Weights of a small model that predicts nearness at each pixel.
Model: norm layernorm, activation squared_relu, widths [64, 128, 256].
Training: muon at rate 0.024, 6200 steps, batches of 512.
Data: 36250 training examples, 87.6 epochs.
Rows from block 11 of a small model that predicts nearness at each pixel, named by matrix and row number. Rows with one number within an expert belong to one neuron, the router's apart. Each number is 128 + 32 x the weight over its row's rms, rounded and kept within 0 to 255. All counts start at 0.
After each expert's rows are labels from the 100 images, of 14848, where the router gives the expert most weight on average: "peak on" is the class under the peak. Only what is clearly more common there than usual is listed. The data: rendered landscapes of hills, water and sky. In brackets: how many of the 100, against the usual share in percent.
# router: router (model.blocks.11.mlp.router.weight, 8x256, trained with AdamW), inputs 128-255
# up: expert up (model.blocks.11.mlp.up, 8x64x256), inputs 128-255
# down: expert down (model.blocks.11.mlp.down, 8x256x64, transposed), outputs 128-255

# expert 5
router.5 [110 126 130 123  99 110 107  71 152 140 166 160  71 110 147 134 121 183  72 135 145 131 143 137 163 105 156 141 118 100 136 173 130 155 217  96 168 110  83 102 169 103 130 139 143 136 138 124 142 115  88  85  62  83 136 168  97 171 158 108  72  99 102  59 144 183 121 174 120  97 102  81 125  86 162  84 108 144 153 137 170 134 143 145 100  88 155 131 163 133 128 156 175 140 201 142 137  82 114 121 103  98 119 184 189  87 155 119 155 119 111 183 134 158  70 132 164  97  95 144  79 107 130 114 115  71  83  90]
up.0 [139 101  98 183 138  58 117  53 163 144 114 145  78 159 160 145 162  96 111 147 154 104 122 126 168 117 171 128 151 136 143 138 154 153 122 155  92 137 119 111 156  83  56 104 161 109  93 120 178  51 109 149 127 139 147 164 142 101 119 134 148 120 150 164 159 147 105 129 109 141  77 149 123 105 126 158 161  96 159 157 150 171  79 153 199  89  98 139 106 123  98 110  78 159  74 134 107 172 101 133  82 182 110 144  61 163 153 102 132 111  90 141 125  95 137 141 129 154  61 141 135  87 128  84  34 139 113 150]
down.0 [132 113 141 118 135 137 104 169 157  85 144 129  91  82 180 149 141 182 160 183  96 196 171 145 154 168 134 141 117 137  93 147  54 111 121 116 148  97 166 102 133 137 138 115 118 123 137 179 128 107 107 138 163 104 106 137 173 165 127 108 116 140 150 135 172 141  98 136  99 121 156 131 122 114  99 173  95  44 161  19 167 157 172 174 108 144 169  71 127  71 122  89  75 121 148 108 122 184 123 144 121  92 141 147 106 146 117 132 111 153  51 100 137 123 178 179 122 120 139 155 155 183  85 183 165 127  93  82]
up.1 [139 138 108 149 106 161  89 129 121 120 186 118 140 111 118 151 149 126 188 100 138  95  64 105  99 150 109 143  89 110 182 115 110 113 107  51 167  84 163 114  79 128 104 162 148 177 175 112 128 147 133  91 102 132 150 133  58 131 119 121  74 170 137 136  94 128 144 169 118 106 183 136 160  65 142  92 145 112  52 110 146 129 127 173 176 108 145 141 105 127 137 172 121 160 187  74 104 115  51 142 206 143 101 174 137 112 194 143 130 117 102 128 144 151 142 115 100 152 152 112  73 144 100  82 169 131  91  95]
down.1 [ 95 155 145 123 116 209 112 153 123 106 135 147 117 118 129 172 125 102 170 158 171  43 108 161 143  91 119 169 119  42 159 108 164 124 175 167 151 134  83  88 106  77  56  96 138  79 161 129 131  96 144 100 217 148 102 121 134 160  82 117  99 133 126 145 101 151 132 144 186 136 136 121 116  87 101 128 113 156 137 129 117 111 154 123 141 117 121 128 108 147 172 113 111  86 138 156 143 115 131 129 111  90 117 119 131 128 187 132 164  60 190 132 133 132 149 146 148 146 135 133 169 150 142  98 149 126 107 118]
up.2 [155 182 154 178 161 149 185 163 161 163 169 149  67 152  91 123 189 148 136  90 114  96 172 133 153 129 169 138 140 153 121 103  85 127 145 134 176 143 143 100 130 150 121 145 125 119  99  93 175 146 117 100  95 155 179 121 137  70  84 126 124 112 164  87 155 178 141  82  90 145 115 149 181 158 144 112 145  68 193 114 120 145 106 124 110 176 122 163 118 170 164  65 123 179 110 110  81 142 161 164 121 118 147 131 129  89  80 125 100 135 126 127 148  98 154 115  82 139 119 153 140 134 136  82 130  76 133 111]
down.2 [129  76 175  92 156 101 186 144  69 160 108 126 171 110 123  90 124  78 130 149 149 102 166 187  98 119  94 153 116 173 116 163 161 138 153  59 126 122 174  86 120 178 116 119 100  99 127 125  87 102 106 147  84 169 126 110  41 125 126 161 143  95  90 166 150 130  48 155 150  36 155 165 130 181  87 100 135 102 191 122  96 115  80 131 113 141 113 152 132 119  79  88  97  56  62 149 190 110  80 174 112 107 128  74 137 136 159 125  99 152 119 137 130 126 150 139 143 150 150 133 168 152 113 133  41 108 168 118]
peak on: sky (100 vs 47.3)

# expert 2
router.2 [111  93 137 136 123 132 105 110 132  92 139 103 148 132 131 130  98 127 177 117 144  93 166  66 162 177 172 153 164 149 135 153 171 104 101  81 118 117  32 165 163 156  74 144  99 124  97 136 132 149 101  71 164 131 135  98 101  85 158  79 179 153 125 171 111 137 194  96  83 111 131 126 200 150 131  83 129 144 101 102 167  72 123  82 151  92 105 143 133 113 104 135  79 149 148 141  94 173 101  92 103 152  88 114 134 149 126 122  95 160 186 132 109  65 144 124 112 205  90 112 115 120 108 178 178 164 128 127]
up.0 [ 98 131 111 137  79 129 114 183 109 143 175  96 133 179 155 107 131 111 151 111 102  98 151 106 112 149 137 161 154 112 151  99 147  88 105 176 149 112  96 177 212 112 112 113 109  77 118  93 117 178 129 161  81 102 131 109 136 153 125 164 140 170 158 121  78 151 161 117 117 132 103 124 135 181 149  93 171 175 154 110 151  85 129 137 125 160 109 127 105 151 111 105  83 196 121 121 137  92 142  93 154 196 114  51 155 168  63  97 153 141 131 115 107 109 110 145 116 164  87 117 142 195 189 143 168 192 175 132]
down.0 [116 143 142 153 154 117 182 160  28 176 151  77 195 156 114 140 160  90 151 111 161 112 164 148 151 121 116 161 197 154 148  95 147  89  75  98 108 124  93 136 142  95 126 152 115 190  72 123  79 133 163  83 119 139  67 146 143 145 161 129 128 112 151 127 123  23 105 102 165 121 139  78 140 147 121 130  83 126 162 112 147 113  83 138  72 108 108  50 122 168 192 146 121 162 117 149 118 152 151 140 114 124 164 170  78 137  74  40 121 103 185 126 156 155 142 153 123 141 150 167 117 130 114 122 114 128 157 118]
up.1 [163 125 118 120 104 157 119 109 121 137 104 130  71 135 130 145  97 187 148 138 116 151 192 147 108 127 164 106 158 138 133  59 148 164 114 107 210 177 129 160 136  97  97 121  95 120  86 117  61 137  70 114 164 144  98  90 139 123 127 107  80 130 116 118  99 117 159 158 130 135 136 141 138 120 151  66 141 156 151 196 131 147 183 121 120 156 102 188 204 152  61 213 155 161  73 103 162 106 143 168 106  92 127 230 115 132 127 134 149 133 148  94 104 143 110 110 157 100 107 137 136  36 149 106  78 135 118  90]
down.1 [ 66 174 127 112 145 167 127 141 152 121 127 122  70 122 107 147 146 130 102 123 184 118 123  98 215 111  94 155 178 104  87  57  87  96 118 152 171 120 123 130 143  73 140 117 127  81 174 153 187 103 101  75 130 172  87 140 173 132 109 101 138 191 167  85 139 111 139 152 157 146 115 167 172  84  98 170  81 194 103 129 143 112  77 111  93 168 117 155 126 186 103  87 116 116 133 101 144 103 124 146 147 132 147  87 160 123  90  86  83 115 156 140  99  86 140 117 108  90 126 124 138  72 117 172 139 179 123 166]
up.2 [ 76 173  96  89 140  56 103  97 136 200 109 160  79 132 162  94 127 109  97 147 166 155  97 176  99 102 106 112 137 155 137 135 157 124 182 105 174  86 121 164 136 115 151 182 108  47  94  84 119 119 191 152  94 164 125  53 127 122 186 120 156 148 107 121 153  47 156 123 102 113 118 149  95 117 179 145 127 180 133 124  79 136 117  91 142 141 139 138 110 140 119 112 119 149  99 130 118 117  68 137 136 185 122  64 125 105 103 124  98 117 152 136 163 120 145 112 126 134 161 106 116 124 121 125 189 127 200 217]
down.2 [109 165 108 153  89  93 165 145 162 120  58 141 116 185 132 138 143  90  85 153 170 134 105 102 125 144 148 124  70 113 159 158  89 175 108 142 143 161  85 116 109 101 178 131 137  94 139 118 110  91  69 164 116 162 132 191 149  45 171 139 133 124 103 156 117 138  31 112 114 115 140 146 121 127 134 120 128  83 167 169 114 134 136 197  73 126 110  94 129  95 187 147  93 133 114 190 134 144 144 146 117 130 112  94 127 106 180 123 133  52 146 156 142  83 108 111 128 106  93 152 128 152 100 178 103 105 133 175]
peak on: gentle ground (90 vs 27.9)

# expert 0
router.0 [151 172 133  86 121 161 129 117 112 155 170 133 159 100 159 108 182 155  80 126 186 195 128 181 129  55 135 149 177 172  84 132 141 126 138 209  89 133 148 122  73  94 136  90 127 155  99 131  74 135 156 134 153 148  99 135 164 138 125 148 138  71  64 142 163  78 118 137 108 140 160 112  71 146 172 156  98 164 111 117  65  67  77 194 205 113 190 157 133 131  96 144 162 103  88 174 119 145 131 140 109  90 132 167  97 105 128 157  93 171 158 122 145 100 167 114 107  91 156 164 106 106 149  67 104 113  76 124]
up.0 [109 146 118  61  66 106 166 169 160 174 131 144 102 118 126 208 124  67 126 103 129 103 127 117 125 138 154  79 165 112 140 135 124 133  98 146 154 114 137 124 143 130 137  97  89  78 134 119 127  49 158 146 138  97 151 154 158 144 140 118 129 140  53  95 118 104 136 172 102 146  93 174 146  66 100 161  98 140  71 135 114 179 121 107 154 124 137 153 104  99 173  75 125 158  33 144 114  80 134 178  58 144 174 125 129 151 143 104 152  94 153 144  85 108 117 147 137 143 119 133 107 227 192 125 165 152 171 103]
down.0 [139 101 147 105 124 134 112 112 120 134 185 160 148 102 120  91 105  95  68 153 126 135 108 130 138  96 156 147 120 190 126 125 139 132 150 158 148 139 129 104 160 129 123 123 156 144 176 114  84 153 106 124 119 185 128  96  95  96 116  96 150 139 114 162 140 109 146 148 142 185  95  57 155 192 150  90  97 182 150  89 108 107 196 120  84 148 143 151 101 106 174 167 114 150  67 120 203  94 199  95 112 188 108 185  77 158 137 137 126  94 145 174  83 142  99 140  71  54 112 158 131  63 156 110 158  95 139 149]
up.1 [146 200 126 175  98  82 199 179 150  82 125  93 168 123 123 114 164 138 188 115 119 116 136 113 105  75  62  85  95 130 150 105 136 155 195 131 122 146  97 155 121 147 115  79 114 112 109 118 176  99 126 233 141  99 132 164 130 157  85 119 123 120  95 123  62 116 164 137 150 168 101 146 102 148 115 128 144 138  84 159  79  85 137 129 197 153 172 153  78 149 176 161 136 108 110 129 133  71 150 176 135 110 137 129  90 112 114 152  98 181 166  90 179 152 150 114 121  75 193 161 137 131 160 150 120  77 113 123]
down.1 [130 106 164 179 168  53  78 151 170  72 187 175 136  86 102 139 115 116  95 126 171 132 150 111 153  83 103 119 130 123 145  74 124 136  75 125 134 121 146 147 132 114 117 138 110 174 128 115 197 130 129 101 118 123 180 117  83 133 131 128 113  40  72 146 127  77  70 151  63 135 140 101 102  81 121 175  84 128 132 111 143 128  60 127 151 179 115 189 153 108 157  88  96  87 120 132 107 175  70 104 127 104 145 177 107 129 154 132 145 138 118 181 156 199 151 168 151 152 132 150 113  47  84 157 144 172 119 141]
up.2 [130 189 142 114 194 158 100  35 128 133 111 130 181  83 143 105 184 165 165  85 123 133 176  94 129 141  90 148 156 137 159 180 125 102 137 135 103 135 120 125 125 138  90 101 141 141 173 139  92 115 129  99  83 111 110  91 154  78 145 133 106 126 100 125 176 169 126 135 167 183 143 100  92 137 122 119 153  79 113 152 125 179 117 150 144 219  96 136 108 152  73  96  73 116 136 118 114 141 148 132 160 142  83 194  97 193  82 142 132 150 155  96  85 151 149 153 127 125 134 136 134 103  57  96  51 118 114 155]
down.2 [140 122 123  89  99 125 116 108 146 161 147 132 102 176  88 152 131 133  93 142  90  45 155 104 156  97 170 116 138  98 127 157  99 144 126 173  79 131 187 154 150 206 110 119 143 141 135 146 180 128  98 172 146  68 180 115 176 116 165 109 141 140 118 154 123  55 122 139 100 108 123 142 146 136 145 152 149 127  80 137  87 148 215 133 145 126 121 111 147 172 161 119 133 158 110 171 122  87 143 148 102 133 143 132  90 165 125 125 125 144 155 161 175 131 142 138  92 157 118 173 108 147 135  63 202 110 121 161]
peak on: steep ground (35 vs 14.7)

# expert 6
router.6 [169 173 121 170 141 110 153 135 116 157  92 112 127 176 119 143  83 112 160  75 103  83  96 167 102 170 156 127  36  72  65 129 153 119 152 177 148 119  81 117 126 189  90 112 142  89 160 190 242 150 108 131  42 146 134 123 121  68 146 100 204 193 180 166  65 126 109 147 122  94 114 142 115 143 102  84 134 129 128 108 138 131  91 106 134 157 130 121 182 134  56 150 131  28 107 113 126 107 105 156 131 136 109 133 121 111 168  96 171 112 122 108 170 107  75 128 143  91 127 121 134 107 128  98 136 166 161 131]
up.0 [131 182  99 165 152 133 107 116 160 160 184 114  77 158 202 112 130 133 150 143 105  91 166  98 141  32 114  87 208 126  73  61 107  86 121 152 163 146 151 118 111 115  96 158 104 139 111 115 131 116 100 136 183 150 176 127 172 134 139 130 119  93 110 139 131 147 107 151 114  54 179 121  85 162  84 111 139  91 171  90 123 146 166 174 138 173 137 115 190 119 115 113  57  95 145 119 140 111 137 113 154 141  77 155 127 113 132  72 166  91 108 160 120 123 116 144 128 141 165 113 155 136  98  75 164 140  99 124]
down.0 [133 124 113 112 161 134 133  84 124 150 170 165 166  72  95 108 131 142 155 137 123 173 150 177 175 181 151 119 113 149 107 121  99 116 165 134 153 136 149  87 127  85 108 129  99  58 182 149  95 143 143 178 153 120 173 117 167 137 140 127  80 140  96 169 133 170 111 170 110 124 128  68 153  60 169 129 159 102 182 135 117 138 133 161 154  71 159 166 110  98 114  79 123 168 125 156 190 183 140 113 145  95 126 103  54 108 142 137 113 122 182 140 173 116 104 121 114 122 108 158 111  79 138 111  74 114 146 166]
up.1 [124 126 166 146 113 150  80  57  99  83 128 133  87 146 166 151 141 103 149  72  95 184 121  99 147 195 131 149 138 142 128 143 134 132 114 131  98  98  77  87 158  73 165  73 137  88 129 145 130 138 110 166 142 151 131  81 210  91 114  99 158 117 124 124 160 174 159 126 209  95 161  84 126 118 126 137 117 202  60 110 153  84  71 108 116  74 152  83 155  89 126 122  83  53 188 143 133 127 168 147 169 137 122 137 241 148 152 135 118 120 132 121 132 135 122  90 138 126 142 113 143 144  81 156 142 131 136 165]
down.1 [184 115 106 140 108 187  90 114 128 175 117 120 107 112 149 103 130 123 120 154 111 169 113  83  96  91 135  69 109  58 115  81 149 122 148 114 170 131 145 119 155 120  99 137 141  83 103 160 143 138 121  85 145  66 124 106 118  83  54 117  69 121  86 182 163 162 187 136 156 142 151 160 102 154 223 206 130  89 150 158 131 119  86 149  89 109  75 108 109 203 119 129 130 146 128 152  87 110 104  53 101 127 134  98  83 124  84 105 100 134 143 121 112  88 102 216  68 121 141 135 159 139 118 135 148 117  87 178]
up.2 [175  93 167  60 143 103 138  39 144 190 107 144 143 160 188 152  75 126 110 158 143 125 179 193  43  96 164 121  83 154 101 128 135 169 161 121  80 126 145  56 142  99 134 116 109 138 118 132 105 111 140 158 103  61 127 112 146  87  98  91  55 129 191 173 136 130 113 139 141 177  90 123 101 155 119 112 144 112 173 124 122 137 121 143 117 178 206  96 144 111 119 184 147  83 145 127 112 123 145 161 103  88  98  94 124 124 137 124 110 162 147 115 138 135 160 135 139 109  84 113  82 106 136  70 127 156 130 160]
down.2 [102 100  83  70 126 124 251 139  82 132  58 146 104 112  89 132 151 155  66  86 122 185 138 168 107 143 149 141 134 146  98 109 102 102 125 101 138  82  99 128 139 128  91 173 122 156 174  92 137 136 145 146 139 116  85  97 143  60  79 155 126 134 128 156 171 173 140 114 142 192 130  86 157 112 131 124 116 177  70 109 146 111  98 125 172 103 147 127 151 111 134 131 158 103 120  90 160 131 170 156 147 130 130 107 161 165 110 114  97 101 210 155 143 127 101  85 112  86 138 122 123 112 125 117 119 107  50 144]
peak on: snow (85 vs 2.6)

# expert 4
router.4 [128  79 134 149 124 144 139 113 144  92  91 128 161 154 127 144 110 133 111 153 165 184 116 126 134 126 138 164 146 111 190 124 109 113  81 158 106 116 144 142 143  63 118 183 211 177 100 140 202 113 175 170 102 104 111 155 197 122 158 180 105 128 179  92 148 111 105  68 152  52 136 124 127  78 150 172 101 131 132 154 124  93 170 133 109 142 132 130 119 131 141 159 121 120  94  89 128 159 120 179 108 124 169 142 117 186 138  87  87  84 104 122  76 113 124 123 118 148 117 120 123 172 175 137 171 144 129 121]
up.0 [116 102 106 119 141 172 138 133 148 111  86 141 119  87 163 158  94 128 138 159 187  31  80 168 114 121 195 144 108 101 153  73 164 147  58 100 148 162 180 182 121 143 161 129 114 142 100 146 131  31 132 100 137 149 111 130  87  93 104 121  84 126 171  83 137 190 118 152 130 182 128 168 106 108 152 119 117  86 207 140 119 133 124 144 115  68 143 148 132 156 172 102 149 182  68 150 127 163 135 143 137  45 168 144 141 185 218 121 148 146 142 125 104 118 161  94 150  74 175 141  91 126 143 141  95 183  66 141]
down.0 [120 124 171  52 138  88 135 152 147 132 136 145  91 196 119 119 110 152 202 150 141 122 134 148 181 119 201 192 129 144 154 139 140 128 124  59  87 125 131 121 137  83 153 157 123 182 164  97 133 166 182 103  93  86 183  89  62  86 116 137 125  75 126 133 125 153  92 143 128 142  99 114  99 144 109  34  73 225  95 136 153 147 141 120  67 178  82 212 100 131 123 122 164 165 104 100 130 116 155 116 121 114 140  73 132  95  93 113 117 119  24  99 110  33 160 128 159 156  96 119 115 140 151  91 158  89 122 155]
up.1 [117 122 118  68  93 102 124 111 160 156 146 101  89 167 150  94 160 137 106 170 149 157 149 142  50 106  95 126 176 129  64 169 117 172  76 163 102 117 135 104  90 126  84 168 165 146 133 200 103 111  82 113 110  92 124 134 141  87 168 170  96 101 128 148 113  86 182 147 122 160 124 160 136 112 159 167 171  99 130 181 173 184 141 150 106 109 101  86 114  65 152 123 130 108 131 114 113 141  73 172 107 182 151 117 108 160 152 132 156 129 155 146 118 134 116  95 153 104 140 110 134 203 166 159 160  97 132 101]
down.1 [142 164  86 133 111 151 150 162 138 107  97 125 107 130  59 151 172  56 189 151 154 113 144 136 143 140 113 136 122 151  76 105 124 129 128 133 116 142 139 127 109 150  64 120 146 151 118 145 108 101 191 111 139 160 184 175 138  84 147 137  67 186 136 169 143 200 142 175  94 179 174 158  95 140 119 167 122 150 130  57 150 168  85 124 109 142 179 176 180 105 173 176 187  78 113 107 134 139 151  95 131 147 133  97 111 161 162 165 194 191 190 104 153 111 165 113 139  58 114 144 145 149  88 117 177 126 187 149]
up.2 [124 100  80 120 182 178 127 213 113 152 175  82 166 165 154 120 101 172 170 115  93  42  97 148 122 149 151 143 110 136  81 131  85 105 113 101 170 125 172  89 187  70 153 112 123 107 117 115  83 148 151 122 148 208 151  28 150 151 101 160 185 129 124  65 103 162 165 119 124  91 162 154 110 116 143  91 143 118  96  93 108 121 117 123  52 170  92 174 144 150 159  86  87 128 107 126  98 175 107  96 155 130 147 149 143 116 120 115 124 110 126 110  88 178  92 133 144 142 102 136 127  78 146  38 203  99 143 128]
down.2 [111 104 116 147 157 131 132  83 141 103 100 167 212  88 104 126  93 142 189 128  87 111 112  57 161 145 113 183 132  85 121 106 169 138 125  87 164 149 116 134 133 161 161 118 142 136 114 135 199 197 145  85 170 135 125 149 118 126 147  94 164  90  95 146 151  90 163 177 142 171 138 135 120 114 156  91 114 129 191 176 152 161  63 132 100 169 145 149 129 148 148 172 135 161  86 133 127 140 133 122 141 101 114 139 135 134 128 110 151 156   0 163 174 131 104 105 111  94 132 144 135 140 157 136 102 117 135 113]
peak on: steep ground (34 vs 14.7)

# expert 1
router.1 [107 173 112 184 160  32 143 100 100 106 128 131 115 120 152 174 126  98 102 123  93 133 152 121 174 118  98 111 108 137 128  77 115 110 102 110  96 156 164 126 145 142 113 109 142 136 186 125  61 149  67 164 145 104 135 143 152  47 147 126  69 130 119 121 114 118 105  70  92 113 165 163 118  87  94 126 134  82 106 177 175 123 129  87 162 106  80 147 107 137 127 136 134 145 122 180 150 129 137 155 168 156  85  77 124 136 114 117 119 136  99  98 132 134  44 161 149 114 128 147 105  44 123 102  95 125 143 124]
up.0 [164  71  93 134 124 122  91 110 119 165 130 143 120 192 110 180 143 140 118  94 144  82 135 107 181 184 148 115  78 127  64 135 160 134  78   6 157 139 130  90 129 143 109 113 122 112 133 149 129 137  97 109  43 168 193 120 102 122 127 154 153 147 107  72 105 168 151 183 128 129 146 101 160 118 107 106 161 198  87  87 118 178 108 142 137  94 131 124 163 120 145 101 135  81 149 149 105 106 128 151 122  92  97 168 176 137 144 107 106 136 166 102 128 135 118 133 132 116 130 160  90 129  50 198 154 115 112 198]
down.0 [119 103 125 143 190 126 197 174 108 106 128 123 143 158 112 169 151 134 159 120 160  97 182 127 144 148 148 129 161 138 125 160 121 132 123 107  90  63 161 133 113 100 149 126  72 131 181 148 105  77 123 168  98  92 129 148 139 138 146 125 192 196 102 215 123 125 169 143 157 126 161 215 100  82 171  84 122 175 114 107 131 151 102 147 158 139 142 110 128 188 139 147 180 103 154  87  96 134 122 174 146 127 154  94 139 124 107  85 120 116 182 163 182 101 128  82 118  91 158 136 135 206 110 139 127 105 123 162]
up.1 [ 83 120 111 133 152 124 184  64 124 125 131 167 117 141 162 111 130  38 187 112 130 142 154 165 121 163 141 153 190 120 104  94 100 136 159 117  67 113 160 120 116  93 112 117 128 165 115 133 134 180 114 171  88 194 129 142 102 138 119 190 127  95 157 111 157 126 133  90 173 110 109 138 122  96 160 143 147 118 143 123 170  76 149  86 134  77  37  97 124 122 182 129 165 119 121 153 108 107  74 155  86 121 118  83 116 124 131 133 136 130 147 140 142 135 163 147 124 102 122 122 100 176  79 166 162 125 152 121]
down.1 [140 136 149  99 142  89 125 128  43 111 101 115 144 135 132  60 124 190 175  52  91 176 102 144 159 107 134 154 107 132 137 146 167  81 182 134 135  97  61  69 104 105 176 150 131 126  93 128 103 169 140 110 155 119  88  73 149 107 135 210  88 100 108 139 105 159 112  93 167 147 126 131 171 151 154  79 125  85  81 132 139 132 144 112 118 153 147 144 146 175 204  96 110  71 133  98  96 116 115 102 110 128 137 123 165 107 105 125 159 134 156 129 130  90 124 196  71 139 132 172 166  72  81  90 152 135 170 162]
up.2 [108 136 122 153 135 104 174 132 101 156 122 124  88 158 113 180  77  99 135 134 144 123 128 136  99 111 145  81  72 114 175  94  94 181 116 161 153 154 182 144 102 135 156 117 165  98 104  93 155 143 110 207  60  98 126 125 128 117 100 189 159 123 193 133  71 156  93 158 219 117 145 150  61 120 134 180 119 112 116 153 136 162 109  63  49 157 107 154  90 183 105 109 171 136  84 168 117  74 125 125  83 122 103 110 113 207 102 117 136 114 140 121 130 131 141 132 131 140 109 125 126 117 147 130 173  76  79 113]
down.2 [131 121 112 151 200 161  65 101 111  70 138 150 134 141  92 185 161 143  90  49  54  43 142  93 139 160 149  80 128 104 104  86 114 129  94 182 142 126 116 104  85 150 118 188 141 128 121 142 170 115 120 202 124 143 125 159 182 205 134  91 144  80 154  96 108 146 153 190 184 163 116  95 103 126 142 138  71 140 141 136 127 126 134 103 126 135 122  52 115 182  91  75  73 140 117 157 117 111  90 154 171 102 134 141 114 135 157 157 128 123  90 172 119 131 162 165 144  78 105 150 119 130 170 155 134  99 103 114]
peak on: sky (76 vs 47.3)

# expert 3
router.3 [106  89 141  87 127 118 123 162 140 127 131 169 149 116  94 108  81 136 143 147 159 166 137  78  71 102  98 119 136 156 115 145  71 129 166 133 136 114 166 137 126 110 129 123  46 122 105  78 123 133 170 145 137 128 128 107  28 183 152  96 107 157 161 145  92  93 136 168 209 176  92 164 126  97 130  93 130 125 112 161 114 155 162 121  97 167 126 180 145 124 136 113 132 125 123 129 170 125 128  80  74 107 149  58 145 162 133 125 130 129 139 120 122 133 151 180 110 157  74 133 139 181 108 162 150 116  92 105]
up.0 [ 87 145 165 130 108 137 103 101 127 148 183 156 123 126 180 125 151 169  88 146 112 157 165 132  36 156 210 148  85 120  85 116 126 148 124  97 130 115 193 153 127 128 149 158 139 176 121 119 133 144 157 145 103 152 145  78 215 111 101  94 124 154 167 185  68 167 139 121 190 150 105 110 168 114 119 151 155 241 143 106 108  77 117 176 150 138  93 132 110 149 106 139 121 123  99 146 159  84 177 142 120 141  86 132 145 137  96 161 128  63 141 138 172  94  95 141 167 120 113 146 173 143  88  83 141 133 112 155]
down.0 [142 125 167 148 134 141  66 124 117 146 121 143 142 109 108 118  91  91 118 130  32 143  71 135  68 152 150 136 159  65 177 121 176  97 135 164 127 130 129 145  91 138 162  84 127 104  78 151 135 119 157 106 207 154  84 150 103 151 122 109 124 153 221  52 139 113 105 107 146 155 102  69 179 100  56 116 112 142  62  94  79 126  97  82 158  83 101 219 110  81 154  98 151 112 151 165 149 124 122 127 107 115 110 129 103 113 133 155 146 133 108 124 143 110 182 141 134  82 121 107 131 168  71 108 127 141 112 115]
up.1 [101 150  96 100 167 133  95 140 130 164 120 129 141 130 164  94 144 251 165 173  90 122  96 136  86  85  97 187  80 135  95 107 119 114 134 145 154 132 148 138 125 102 107 105 130 104 102 139 141 110 135 107  78 196 152  55 133 146 130 142  72 132 215 173 118  90 138 116 142 210  58 172 103 100 173 143 155 113 159 172 151 156 158 141 120 118  93 136 176 126 171 154 150  66 151 115 158 169  69 144 146 174 119 145  75 127 128 178  96 158  80  95  99 136 116 176 120 140  82  89 135 176  85  92 154 135  69 134]
down.1 [112 147 136 161 152 149 192 172 117 105 158 131 107  96 123 129  85 163 110 154 141 107 133 122 143 115 167 151  97 173 170 122 134  76 132 180 132  74 175 119 109  87 152  99 175 167  91 167  49 161 110 132 167 148 160 150 129 135 162 121 161 113 137 176 103 130 106 165 150 141 153 177 146 119 120 122 198 172 140 103 158 143 180 126 153 119 126  95 137 142 103 166 105 134 128 124 147 137 165 135 131 121 154 157 139 116 122 109 126 154 134 135 135 160 160  68 119 170 117 138 127 108 106 150 119 116 134 165]
up.2 [177  97 146 101 135  99  48 151 140 174  95 112 186 125 110 181 143 110 128 144 180 128 127 149 133 134  95 116 128 128 121  77  86 105 180  61 193 127 121 110 138 118 158  60 131 118 118 162 141 168 148 122  49 105 179 121 132 168 129  96  39 112  52  81 113 122 156 105 102 167 147 153 138  86 105 109  75 147 139  98  71 179 150 179 127 133  79 137  97 112 171 104 108 111  81 117 162 103 161 137 112 114 148  73 153 100  72 122  65 131 186 166 171 135 145 154 167 138 121 114 135 142 101 131 156 127 155 141]
down.2 [119 124 155 154  81 104 101 109  97 159 138 138 201 114  97  73  90 142 135 146 108  78 169 174 111  96  81 170 110 140 141 185 141 104 110 193 136 129 139 125 136  77  82  96 127  85  90  96  98 203  78 126 211  69 104 177 137 130 157 110  88 152  92 134 104 159 108 120 163 164 159 211 151 117 130 171 151 184 125 100 129 147 203 145 124 165 134 158 145 182 202 134 140 119 138 137 153 125 102 131 117 106 141 146 118 149 144 129 137 120 189 132  89 146 176 118 133 125 169 185 152 100  91 161 145  96 129 103]
peak on: steep ground (99 vs 14.7)